From a checkpoint of a small contrastive image-text model.
Model: 48-pixel images, encoder activation relu, encoder widths [16, 24, 32], text encoder width 320, text encoder layers 6.
Training: soap at rate 0.0019, 4800 steps.
Data: trained on rendered made-up planets, 195000 training examples, 3.2 epochs.
Rows from block 8 of the image encoder of a small contrastive image-text model, named by matrix and row number. Rows with one number belong to one channel. Each number is 128 + 32 x the weight over its row's rms, rounded and kept within 0 to 255. All counts start at 0.
After each channel's rows are labels from the 100 images, of 14976, where the channel reaches its highest value: "responds to" is what is common among them. Only what is clearly more common there than usual is listed. The data: rendered made-up planets. In brackets: how many of the 100.
# convs0: expand pointwise conv (encoder.blocks.8.convs.0.weight, 96x24x1x1), inputs 0-23
# convs1: depthwise 3x3 conv (encoder.blocks.8.convs.1.weight, 96x1x3x3, trained with AdamW), a 3x3 kernel
# convs2: project pointwise conv (encoder.blocks.8.convs.2.weight, 24x96x1x1, transposed), outputs 0-23

convs0.49 [172  98 151 178  96 103 105 101 154 172 169 134 124 113 151 137  82  44 146 136 136 140 127 100]
convs1.49 [106 159 166 110  89 113 157 101  75]
convs2.49 [141 151  68 167 140 125  88 147 126  93  63 169 145 147 142 120  90  83 155 148 109  89 163 156]
responds to: banded gas giant (45)

convs0.91 [141 191 127  74 158 136 139 126 127 151 185 128 120 111  92 145 184 157  89 114 185 139 100 160]
convs1.91 [ 49 129  99 121 104 139 137  99 108]
convs2.91 [110 119  95 116  85 169 132  57  72  94 142 145 144 114 164 133  84 130  73 117 166 114  95 131]
responds to: gibbous (51); cracked ice world (36)

convs0.54 [152  93 150 119 175 105 129 185 166 189 104 132  86 123 133 120 104  70 116 146 109 117 106  72]
convs1.54 [146 206 175 110 133 134 132 134 141]
convs2.54 [191 122  55 175 103 132  81 103 120 128 135 164 135  73 112  84 128 148 100 111 111 119  96 128]
responds to: gibbous (51); cracked ice world (48); banded gas giant (36)

convs0.40 [106 145 118 105 138 124 168 130 111 110 110 213 126 176  89 114 137 149 106 146 164  79  85 178]
convs1.40 [115  97 105 146 121 123 174 184 172]
convs2.40 [126 107  85  87 127 117 144 149  84 115 128 157 114 181  68  88 141 155 185 145 161 162 174 129]
responds to: ocean world (94)

convs0.55 [154 128 143 141 179 117 104 139 178 133 174 112 167 136 153 115 115 173 104 141 219  92 115 132]
convs1.55 [163 141  88 169 144 110  86  82 117]
convs2.55 [148 183 162 124  92  86 142 138  95 129  95 106 114 159 160 102 170  78 131 134  87 173 144 181]
responds to: rings (67)

convs0.74 [123  47 140  98 137 155 148 151 117 152  50 130 129 159 162  91 123 106 143 111 173 134 102  94]
convs1.74 [ 88 102  86 110 110  90 146 175 152]
convs2.74 [ 89  97 157 125 126 133 162 162 127 111 126 111 189  87 148 126 145  99 216 131 131 136 178 159]
responds to: ocean world (97)

convs0.79 [ 76 185 122 100 147 123 112 121 142 130  80 143  94 141 126 161 131  99 111 166  83 143  92  52]
convs1.79 [136 108  88 128 112 117  60 100  91]
convs2.79 [ 66 144 153 158 127  91 113 179  71 155 117 116 118 153 122 164 109  98 137 164 105  97 149  66]
responds to: banded gas giant (72)

convs0.24 [126  99 111 142 124 128 130 139 198 116  60 120 188 164 111 140 169 176 137 153 119  84  97 111]
convs1.24 [ 97 109 154  91 111 176  97  81 137]
convs2.24 [184 179 151 126 150  97 105  72 141 131 148 108 105 106  61 164 111 149 101 167 115 146 134  85]
responds to: ocean world (44); desert world (42)

convs0.25 [198  90 114 150  92  76  98 103 115 190 174 147  81  90 134 122  91 131 137 125 124 130 140 142]
convs1.25 [104 163 166 105 133 139 119  81  73]
convs2.25 [143 163 118 126 119 187 103 155  71 142  94 142 116 155 153 140  58  61 127 120 129  83 136 115]
responds to: cracked ice world (50); banded gas giant (38)

convs0.73 [150 150 119 144  65  99 113 123  86 143  99 106 191 126 192 166 146 133 179  95 118 109 106 145]
convs1.73 [141 143 124 122 195 108  78 156 102]
convs2.73 [ 83 194 147 123 128 166 127 121  80 105 118 177  98  92  98 141 143  64 129  91 166 105 129 121]
responds to: moons: three (88); rings (60)

convs0.37 [119 192 108 120  65 101 161 156 108 170 132 103 156 112  62  89 158 121  97 118 105  98 111 125]
convs1.37 [ 78  89  85 131 122 127 149 168 165]
convs2.37 [128 153 128 102  84 137 101 134 145 137 102 179  68 163 137  99 103 107 113 163  82 105 143  53]
responds to: crescent (68); cloud-covered world (58)

convs0.21 [120 171 148 124  96 173 127 124 154 129  88  80 186  77  89 153 134 135 165  99 159  93  81 139]
convs1.21 [129 170 150 154 170 132  69 116  98]
convs2.21 [133 154 145 130 128 116  79  94  87  81 128 174 125  87  97 191 149  77  89 131 143 148  84 119]
responds to: desert world (96)

convs0.44 [133  74 126 153 125 186 153 117 155 134 119 173 146 131 157 179 139 193 163 114 132 145  90  75]
convs1.44 [140 192 132 130 142 135  82  99  86]
convs2.44 [146  90 107 101  93 158 127 124  94 108  93 125 139  88  81 109 137 109  88 110 124 198  64 158]
responds to: polar caps (70); lava world (58)

convs0.70 [184 162 127 114  90 117 160  60 109 177 159  80 137 166 156 139 122 135 121 127 157  99 168  95]
convs1.70 [150 167 153 115 120 141  99  87  67]
convs2.70 [128 128 115 146 114 174  81 174  71  68  65 122 101 174 106 147  95 132 113 147 108 105 143 128]
responds to: glowing rim (83)

convs0.36 [186 164 163 166 100 106  95 108 188 120 144 149 132 121 170 134  85  98  95 122 179 166 122 146]
convs1.36 [144 143 171 103  90  78 115  86 110]
convs2.36 [161 137 160 165 126 120 134 157  77 122  42 132 131 161 109 146  92  67 115 156 124  98  97 110]
responds to: rings (75)

convs0.1 [149 134  93 193  88  91  89 123 171  88 171 158 109 115 146 176 117  76 126 152 149 135 160 122]
convs1.1 [172 183 183 110 144 127 124 105 120]
convs2.1 [177 102  98  59 141 123 142 162 129 108 114 104  55 123  92 129 116 137 172 164 176 116 112 146]
responds to: cratered rock (83); full (55)

convs0.60 [102  99  81 157 151 135  83 165 120 167 107  49  96 123 119  95 132 130  99 145 105  79 168 132]
convs1.60 [ 70 118  89 128 116  68 129 141 147]
convs2.60 [ 79 122 154 107 148  97 161 140 132 149  72 159 151 162  72 154 121 129 165 113 154 152 179 181]
responds to: moons: three (50)

convs0.50 [ 55 148  59 127 115 102 116  74 128  89 101  98 112 119 163 104 145 126 148 132  81 119  85 124]
convs1.50 [118  94 115 156 191 145 144 169 156]
convs2.50 [195 135 154 141 141 169 124  86 147 152  97 110 163 120 130 119 122  97 134  74 182  90  76  97]
responds to: cracked ice world (99); half lit (52)

convs0.65 [143 118 108 123 146 160  82 113 157  90 118 112 110  99 114  79 168 156  95 161 107  40 138 158]
convs1.65 [170 180 165 122 168 140 117 116  92]
convs2.65 [101  94 125 161  83 208 135 147 118  89 167 105 145  92  83 127 162 117  99 102 148 148  92 103]
responds to: cracked ice world (81); gibbous (53)

convs0.57 [ 88 103 145 158 171 122 119 175  88 146 149 148 128  79 115  93 165 110 112 164 105  73 122 189]
convs1.57 [151 117 127 137 173 156 167 161 183]
convs2.57 [143 113 120  92 125  95 103  99 126 108 123  85  87  97 123 216 125 172 111 118 150 145 100 188]
responds to: desert world (85); gibbous (54)

convs0.66 [148 119 177 162 153 125  97 145 129 169  44  85 120 112 100 154 137 180 112 123  87 163 114 115]
convs1.66 [ 69  66 117  98 106 145 129 135 135]
convs2.66 [144  86 139 102 183  70 104 145 149 112 113 153 143 113 114  53 161 131 111 135 170 180 102 132]
responds to: desert world (99)

convs0.19 [169 141 178 113 132 144 173  87 111 116 142 139 108 166 185 131  79 157 137 132 148  64 174 114]
convs1.19 [102 159 159 135 146 162 124  60 108]
convs2.19 [148  82 160 158 167  90 129 131  87  79  78 137 170 181 143 136  84 127  86 134  95 101 134 137]
responds to: crescent (52); cloud-covered world (39)

convs0.61 [154 146 161 190 135 163 174 134 103 109 101 174 158 151 122 126  94 180 149 104 180 133 154 168]
convs1.61 [138 128  98  60 120 100 135 169  97]
convs2.61 [ 97 178  85 134  64 170 113 125 126 153 139 146  97  97 187 131 146  82 147 122 181 149 108 147]
responds to: glowing rim (97)

convs0.67 [ 87 125 164 136  86 112  78 147 160  74 119 132  73 162  86  81 110 103 137 143  94 119 145  87]
convs1.67 [ 98 125 184 108 164 165 119  82 130]
convs2.67 [105 144 172 193 118 150  76  99 133 150 159  88 129 121 181 102 135 188 149 154 152 120 151  98]
responds to: banded gas giant (98)

convs0.2 [155 105 129 142 173 162 183  78  95 139 141 144  73 162 162  90 170 118 162  98 114 123 143 167]
convs1.2 [118 170 169 150 155 137 161 178 158]
convs2.2 [149 131  96 134 121 107 120  83  98  98  92  94 160  94 173  57  96 117 113  65  87 130 124 115]
responds to: cracked ice world (100); full (51)

convs0.39 [ 93 176  97 187 125 142 134 167 147 109  93 113 123 110 191 208 133 136 120 145 157 141 138 105]
convs1.39 [124 121  94  96 101  98 143 199 132]
convs2.39 [ 77 132 120 107 109 199 117  89 204 110 127 105 171 144 140 108 158 154  90 113 144 121 167 129]
responds to: moons: two (51)

convs0.89 [176 123 118 154 142  73  97 119 158  81 139 172 102  92 121 150  89  61  90 142 161 120 111 148]
convs1.89 [196 169 152 161 112 125 140 107 108]
convs2.89 [156  94 130  73 131 186 141 167  89  72 135  81  96 126 129 163 128 111 185 122  89 127 120 145]
responds to: cratered rock (100); gibbous (56)

convs0.92 [159  79 128  72 138 118 116 119 166 139  73  83  86 158  93 113 171  85 148 141 118 161 167 128]
convs1.92 [ 95  75 160 126 113 173 100  98 143]
convs2.92 [189 150 137 136 168 124 168 101 170  90 124 152 111  77 169  71 128 108 151 129 163 156 161 150]
responds to: ocean world (100); full (53)

convs0.3 [ 86 183 149  71  90  86 118  75 122 165 140 177  99 133 113 158  92 165 146 104 114 141 120 128]
convs1.3 [118 115  85 127 127  75 137 154  69]
convs2.3 [ 89 166 138 114  71 107 125  89 138 169 179  67 107  81 149 166 129  92 100 103 125 122 150 122]
responds to: rings (78); ocean world (72)

convs0.83 [140 159  95  83 132 119 166 109 143 126 163 137 136 160 184 165 112 182 106 134 155  59  96 161]
convs1.83 [134 117  82  98 106  75 119 112  78]
convs2.83 [122 178 114 152 111 139 193  71 147 107 166  81 115  88 179 173 144 134 130 132 126 123 146 172]
responds to: moons: two (51)

convs0.51 [114 168 136  84 130  72 114 103 171 124  68 127 188  79 143  95 104 137 125 111 123 130  80 155]
convs1.51 [ 92 112  60 110 131  91 100 129 106]
convs2.51 [ 94 173 148 115  70  69 105 106 128 144  78 113 157  76 146 143 135 181 132 177 122 153 136 121]
responds to: rings (95); cracked ice world (43); cloud-covered world (35)

convs0.56 [111 117  89  79 105 112 193  90  98 141  71 123 154 113 126 177 157 146 128  88 179 132 145 143]
convs1.56 [ 95  74  96 151 130 151 140 170 163]
convs2.56 [124  89 130  82 109 166 100 129 147 108 118 156 118 131  87 166 108 154 161 139  82  79  47 122]
responds to: crescent (50); cracked ice world (39)

convs0.72 [ 93 112 124  81 131 119  65 131 198  90 118 134 145 117 119 126  99 143  72 132 183 138 171 155]
convs1.72 [174 120  73 150 130 100 124  97  86]
convs2.72 [131 206 107 113 106 121 132 157  98 128 130 148 161 172 198  82 138 146 120 111  69 131 153 116]
responds to: ocean world (54); desert world (46)

convs0.48 [ 87 137  91 103  93 139 101 110 131 121 165 105 134 103 165 152 114 180  88  84 149 160 103 201]
convs1.48 [115 119 151  84 107 171 109  84 170]
convs2.48 [ 52  96 126 167  90 174 123 157 139 125 104 101 130 152 151 148 115 179 120 105  86 116  69 142]
responds to: banded gas giant (71); half lit (52)

convs0.64 [112 160 164 139 119  82 140 129 121 113 118  26 123 133 169 186  98 135 137 104 121 118 123  83]
convs1.64 [ 80  99 101 149 167 169 150  94 126]
convs2.64 [ 95  88 139 146 131 189 176 110  97 120 162 131 173 119 151 102  79 158  98 150 153  95  73 118]
responds to: crescent (52)

convs0.59 [ 79 100 135 207 149  89 135  95 138 157 149 123 141 130 153 177  86 119 138 121 154 167 163 172]
convs1.59 [ 82 123 115 123 131 104 138 127  49]
convs2.59 [110 173 146 169 101 149 162 133 124 130 130 168 112  41 158  96 135 180 119 112 161  96 117  95]
responds to: rings (76)

convs0.69 [126  92  96  86  86 116 101  92 115 150 132 164 136  93 176 138 103 169 112  64 159 104  77 139]
convs1.69 [ 84 121 168 107  99 170  85 115 153]
convs2.69 [133 130 150 177 149 139 128 172 103 123 120 102  93 130 145 168 155 117 101 101  53  76  86  80]
responds to: banded gas giant (99); half lit (62)